{"model": "image classifier", "dataset": "procedural textures in two colours, tilted and lit", "train_examples": 195000, "image_size": 48, "crop_scale_min": 1, "horizontal_flip": true, "translate": 0.12, "cutout": 0.25, "targets": ["pattern", "ground colour", "pattern colour"], "num_classes": [31, 12, 12], "arch": "convformer", "norm": "rmsnorm", "norm_position": "pre", "activation": "gelu", "mlp_ratio": 4, "parallel_block": false, "inner_norm": false, "drop_path": 0.15, "patch_size": [2, 2], "depths": [3, 3, 3, 3], "widths": [80, 160, 320, 640], "kernel_size": 7, "label_smoothing": 0.1, "loss": "cross_entropy", "init": "lecun_normal", "residual_init": "zero_last", "optimizer": "soap", "beta2": 0.999, "lr": 0.00092, "beta1": 0.95, "shampoo_beta": 0.999, "eps": 1e-08, "precondition_frequency": 10, "max_precond_dim": 512, "one_sided": false, "adamw_lr_other_params": 0.0012, "grad_clip": 3.0, "steps": 17300, "batch_size": 128, "epochs": 11.4, "lr_schedule": "linear", "final_lr_fraction": 0.1, "warmup_steps": 1730, "weight_decay": 0.3, "adamw_weight_decay_other_params": 0.05}
Rows from block 6, named by matrix and row number. Rows with one number belong to one neuron. Each number is 500 + 50 x the weight over its row's rms, rounded and kept within 0 to 999. All counts start at 0. Numbers have three digits each. After the name is the row's rms in percent of the matrix's.
# fc1: MLP up (model.blocks.6.mlp.fc1.weight, 1280x320), inputs 107-213
# fc2: MLP down (model.blocks.6.mlp.fc2.weight, 320x1280, transposed), outputs 107-213
fc1.344 102:492658491449477497519507492439487519507415470594486497507466561543471455480561546526506574488558564473558489513541451477441494542479453543460501517517442428544460544485478502487532532532429492453461464446500455495564464540501488540482489530494460409525527551493569516519528501437471481513499583459555495567562523474518536
fc2.344 110:494447448450500509544570435443516498499548481486464452478408414403454422500559533510479570494432443474526490445520553499455504479544574547489489495429535603541544409480535506400587486450609466602543567435472575579543472506471495485563509595489569534498522447459460434538461478596543550548567536546544491491474464579475462
fc1.345 110:455480575448501447472444464485460476443550457551428496580521453559505524431456512530444411475542539487570396439467431461530442578503497514480569598575536528552524486534550515580464495614444505491530495519520520540482540489472471549406481555589478507455464522574489494460463409471458486560468463525493528492488544373492431
fc2.345 104:544529518502499502387487487553642448578410522464569424480466520542611609513514523441444578521433396486578547497494531540471501540441519601512475471502406512515530513526452552551483491494498568374547534489518417588517546447534427515561510375428493530473601480484488420548518496433505511468572536488466474522549544546548455
fc1.346 098:488428476529433463472451490597518460442515536521581482598470458458488448431550497502481457488535448448529507459508566518524506526501526468490545481531501504556472489521502492435553445481521533501529508435570492607481541512497567531440604540537460414515468459519365466570477461434406520553587461534482481464407524484545551
fc2.346 091:502574444509494544539406518609501485567511448548544500444431433456482482507459511461556489599462506500504419514466481538586577471545504452518569470487605503456473523555467469519500527462465542554453470528494534515589517521498464487441417443549475507504476450407557511396537549536499526518472499517458551496519480505540565
fc1.347 096:491543429477569542498464523508520456512488468450486479501564501563536419500469435497524431491551500477564499505505544489515446490589560533462558509503433525567423555465465580570409545586457589494495513479554459486551499500502400496626514472420470488593466444458526420519536526594524438441513512532496508466529536553439553
fc2.347 095:510405573485467502501513441608501479477443491565500634487550493423506441440506560468492518547453417498424508442497405544514515529440423477494451522464544455500476472537559392459443511406530490462520435475585507465470492565534550478389511466552507545444546532514436636495450485447492550530516483495516467526434501468466502
fc1.348 096:477555516382495505505569496387664553513639479515533491507498466465519484474479484525530513469539506494561582505469430366421567419456608515546578418555475532522620425500547500466559536544531523503479401527528541379457449479563537502516518555487582518535587523422368503493511451555503547494619519472529455501546434512538462
fc2.348 107:574489500651512523455460526467536522541340499487478467467470485502524532458471434448441527502452485430454416465469548479459422479478433533456422548494495416471510488463448408536481565525477508506440519511452434563569452499408481479454438439467385442581505473542580453459500577508558473511496462481507565497471576471474470
fc1.349 111:512481560477534602553483510504513464510566483469481471446553461532553483477476487516429594565537575546490544507486603421534542489444523525572522456609478534499494499396505524462468450513402529440507470527465539538397547501527557443462486460520506564461559491534503488485512526523553486499468546479489584515413491532476470
fc2.349 098:574485478528439536521581430479476547449384590492479520554487567524553416594526488476432456410553533542525501498474448567482504460547562448464475500463513514484517498534537515577470475521527577582491504519553434513432476517473423478552488499520517512525473547512532455529452548518437514444515551469483600493626504513492581
fc1.350 101:432521526449524432547553472599574472448532483555625501507517459520491484528431540534527480524483583506450479505508454487457543528414590457490572536493526494541571561504523396576551445506411519469627463457517418588482536492497593458548591576520523457527462557532478526601475590465394525475480539444580492413477473497521468
fc2.350 104:527532529422592601522452552460436458602469450478507518531474521548573450434563515605535542477559464497524415453449484492575494594492440512613488468518496522479377466452462479461504510477501461681465517511460524487532498390547522557478404427522367446417529518388412533447523495533544474482419553485502539565476515551548597
fc1.351 107:473465486532465499478566389457510557480524517557580476531539455543492426481527540497457483454472500382519578513552542453526481521494588569514517492524543513505584486513433434433461486525552555433556449526503579508536491535461512516519521484538551482491542453409508512582452459471417523542573521588470459455520526465526438
fc2.351 103:431553519511590481504409562416428434491495505514430506570487615492482540525457413505540502435559529555557558485623459548441475491473492435435480537524468467590469617609536483602481461491543462584518504463616466433446541547635581408394500574506517580604537503482471509474541506552521474412458525463489534522498467515421514
fc1.352 108:553481488486451470462549411478478495510356523454465451583515503449510515460536530560372476505529433479536542463511518499551535533414559549408548434574525524531498540493441557559502467485387594612506557449492504499464494552493536417503555515444408528464417578557482505415481421603486531445532455524430570436425495466525531
fc2.352 089:466481489524494482563506522543549615481571528561549592482405537482518483452467614575562480500509559412455540534484488459511531503398583453479476452522523405592545441529472494498513585414473472526530465417492602426477471545529545534507462490581430503640593647455549468435582388398484450480484554487499503485467436532515543
fc1.353 094:531429510594421526577574507547484572451506577501499517514570530551461446557422569491446557542430440535438556628460540546499424576479499514524462539526549591518457505456458565417544464469356547514528467544551598481566441513506493514487548494564471550547512578557543485479508446589438571559584572501448428403474448516482577
fc2.353 093:473556509487561500502458406542465482439603388504467474506463428580543493394459502547496528474544472521521456530458454482469525501479569543490547451499479440571490465517448385557401556453577450468524558444391494523494456489552473511549462571485510455509507467558529460481472479530537483457355540451562563546602555549462495
fc1.354 100:557452556491475493457547530520470477489543476564527488500450495466465486399522494489456565587454460540467528478554377491487554550487513494485466503490463425498426549505524427486424406496547519606418527526430544516526507543535496486428485558606510509523466416531466489459410519520470563561612474568526458516533554405449464
fc2.354 105:451434375529530560557545427517521617472510530452521469633522577564499496542477486472501450540527448456484494592421543565468502494509478502521513575514533573483490498509537534523613585552442521443475521449563504511540543471508565558513487493439472470533482584521399543491522492536547450407488421540493503495549440554520564
fc1.355 107:567559466457412536427594530458477461560427560552542468505526469529475503381495559505464550517526524489470512480480491455580470584456515478433577488473490518551449514416494555491495511470570563445450434474437458479411524486530557482564417559472529540542533555451584515462597487482476543463549495515619437476550462478538456
fc2.355 102:534502506502578510506522565443560591457499475526511560448474573433432524466529475521546394494580459496581526458487484481468556542517500531523496517497534565448520500531521573523434540531513400418492479389522533522467479463430419496516508578528497522521555547482579546489430494579493406441428580449533603524546445482478450
fc1.356 096:541512493602399581489569420487511510471530470559577480476479432506503545395515481444485502496462503391488491467496518502563517489457518428469500429580494567578427563524435358401477556505473499507534436529473434436473500453543468509545452525572487507485499509534536465477497479487531531480520443467502578532609527498557463
fc2.356 100:382508540489524489546514567520512582525524554500455528496500493572462469537505499448486446471529481494457493461568446475538435524555439471583544449466497459444540483565525533508636474483484469522475500503547458570471526539432520546566492511523507627595539478498480537494505571538504437469485570448512447547473408459557462
fc1.357 109:547530533508514434566523491474545468480532437483453467582498451519494465405559546566514519590517534490469537417514476538514572533451440553433518507434611453541489566550573486540610485515557409498478570546489541519573491497485557517483587512483504517492454503432494527497477457434507501455472558522515466491538520519561469
fc2.357 108:499511417462476644520506453545549536494603521535507470529445489459467488497434561459443481539443553501511484485591585519375473564520531467455443502481500608453456393523520520542449535427435526549491555464528530471496548521454495525614477594526626510514479522451478481524484550539551389497492425427519517554525457547524436
fc1.358 099:547455531514410494530464423372542468515552556520514455497518443496468563527596609553514656537442520480510475501585555500598486415512520377489406478512531380458448512487463556476510556601544415550576565472463489502500509473527428529550456477661435399512490525544499551429508503485575475510538477626579500493498500516533494
fc2.358 104:363495461535497395459572493585508442436566551454545527517459456473398415437487489386428402462541551473544529498521453485496490496472544533478402523505466559504571404378547510463569508566484507453456420472540465547544518404459515535476506605496482424500503500409384521602493539506510501474476469464551533461484456484447573
fc1.359 105:440456406489467537449585377474423488552443474459491449571567589529460470578551456482425503463411487559523418530525563472574481525510634435574475500473571554514552565514414516411548532453459498509538533531496522520448553533533467567522457415487432543510560446448456545588402509486440566466487484546517536487408455525522453
fc2.359 110:431492580548530524547471558560523436404492570463472452580499443494576544571462558568508508501556540424545587522463543568602473508468483453476481467509511440553478498511561463545533413378421525447465441540388544579523486480435438512489425674508515559525423538504536465527519405524464434535533479489594495560520493438586532
fc1.360 088:435559522549472456603387550513506514507591523535592488549506412486545484611427531448448516403527504531429433511525567566465544546523512467470556583505553544505486523425494483504502493502484537453582444496523469534463510573444466553541588455411595497575506498516428501552480525469464488501458412466428478425532504522473526
fc2.360 104:468439484487480442460522521492486530527494577478423481588568499526421454446505519526511555582481457517494540505525484546547481515469429610479419424435527565555463591529469515526499442499530426538450489512578511444545432477522540490503392612608520501442508497462549553479479577570528459573486447480524505507452503518558447
fc1.361 097:462462529466444473445599514537554588515514472476503477495438453437415465487510572535472511517449438577501505436568548577488508536573478468500551405427427477466511520520455580513477562580516533442574515476462412549482440455536442604487429497481403545460586525525568499443549466436473419534498502491552480467502488510474439
fc2.361 099:482456481466453468526556519476468523497558366551493537583548538534499492494532510428452471545506550566555541435399512405529458503376527486558497547471544465470523512509478523407441490467608537516493395418492538510567430566484561492513513464615558507453560539455500497515472458483597482472543432510455508545502544497494513
fc1.362 105:496496518500408446520479497518494521471450513555479513488530582548534471444536465482438503490417591476463501437555502420488439478558535505527541508404495515542564507553492540528503608475584475410569517454475473461493460469442532487490460518494460517565591521503473521539535592572430521489509485528416465495472465575439523
fc2.362 092:553552489457524495437564498475447451485486499567568517516525385373484531630512554545551496520600514507493559583438485540515562564472455484548426526505482528516509520528517453504460450435405510556491536631516544496377452446501541527434545486508453543462442528499574441445460452506496415467549504562555466472509430481572434
fc1.363 107:436519502522462514384487447430445452407475380514553561462535524493524461523476578468555488418457476493528416570511558481534441537469573488489502529572482446577605485514459468569457471541548588489535433448528544524408516496473475512486538602492512502469532494592439499504513523473455416512558625556465522497487550557477429
fc2.363 089:411478441550441534554584627471577529493530475537428481436474417540527455482450490586403552482530531527550494568460443544437529497473560504489479451478498526470473534588580512483474504486462482450484512479519431545424456512428374547481407505502593506501521461537545435474496479599549495587589514549474546472507442494567552
fc1.364 098:529555472552465532508434477511518557537500483533514500467583493473485431405524507459474515577514523454571477447465462511473454497486481538502480477423472474454538425445453528505471606576532517458507547521531520451400547534408490521492545518578369518582456494542498551474398615493514466438517520425439508454543470514559526
fc2.364 085:460466550475564562584516569440488481531447468483475576554488513523502488606483496515467499445485492491446429542449518547471451588558556584462508561479561578504519663479526600523589500488519517365487504511465522464494459432506545459419558500443540524420521463490501555560482415469443455561504478508491613524446443501594452
fc1.365 096:568486516454424544512575435553514475481581607413499523559574489493447479594511558478474523471449470503492551492488434583515470597448460498429531443507469498481487601344446514522563515492466647546483489460520498558558457629501476445561527590527430596492484569572481509568434422584447531509554454392452493425448496457589489
fc2.365 087:469413453520565478559499543581499489556570394580479570547491496468554520509391464524464489563500531432517393513478544458581534506379551419490562430524391502488458416532519495558475543445424476445539500488453505583439463453494570456542479429440518439485561569462455462458599436438502434499419602451509389509537435533430543
fc1.366 093:420503464551493468478433495537382491485468509465475553420586424574492456420574551497418490482549558496445554381528494507582473566425336509559467562575518471479472514621549421483513494456460551537550507504522515490535546574483559457571535451469454551502488450527441523507550563487529461474523529554592541515457494552495460
fc2.366 093:510521488527503448598539501501556486457486511484562571570501541481468517521576488411519520513458520514465538547479471472429528545589657479495538375494438463573531469490547597592622409454530459522509513438503569477489500462512482614450541552480584495501488544492508523461553402450551473500459531503505521517484473532515502
fc1.367 090:506550405557413499454538541479551520549474556515496495500460408513533457426521519463515504533539505516451527449559522470565503499388502486511528507486503456500502521449458465483472534449560595560583485542388455529482450507492521416507531494487466549548448504496489526477596517504496417405439470471626497482455505514442544
fc2.367 107:567578478549542550616465550554588518478511469505470530442552511426443480423463536515543439530463458502545482452523513530453478497479487530536531536505458495581470528584492547538467445483446509456452490382496526565558579530481574503512548498499568575514488552524458488555570533475501496588554415418501444537524533512460463
fc1.368 100:512543547632401485573431523614548426479624557594471437519478565523461586408456398489415479519480438539455448501508449497454460530494556431492525406569584498597540474472553559539592512520463450503531552426466450444473463502511506558513532453445496492500425555473491471503501544500543420470434551454447557493558514489499528
fc2.368 097:566476506420528506421516483486419542492409396439560532495520526514465493547560625433356501469577521442587391393528453433472541530426523525465517533524470464587494435511469430473397574506479495392524460514487456561508497401536559531509524510509573488519492567616455439554524533435380569520474516616438532432546490578477501
fc1.369 109:543372535527462518431464500560451450540611534555438453466621485480468522476490540416391463477464447524491503501479540429455507543502496520455496500601479523585464531430501550413581522503477446410523431567505546529553463459531448447464505475530471568457451521454429545511517624445457529425489539521393440435440438590534518
fc2.369 106:440470492443500413456460402474496452440503482466484514558463403460481444513550614543524502567464583409541522409482491565476515506466454524616504475563449564530471445541419522426489526467503523528510466455472542488464444539512498451591454506570545608526472592472525521510497535545465430475521482568449543462539521542425455
fc1.370 097:432492537475576456520544517533509484563485500556521460563535418591535443500501520532475515584539543503496511492507412474551526470588478510509410551532546409453483539489552519429547552386477458550495520501508488527497463401506443573536494503550548619553431431618593461541491483468531357484556549549511468548338474520490604
fc2.370 096:487586456519472629478501466498410542450497521325423476406566512492448583587453549411432535460477472512447585508496540461496475495491528498496547411544484565514567432545508515470460516522479519460510515511565512452495493502506583434549557520424558486541471494540504469471551444433503488496442618459488566458667452502545446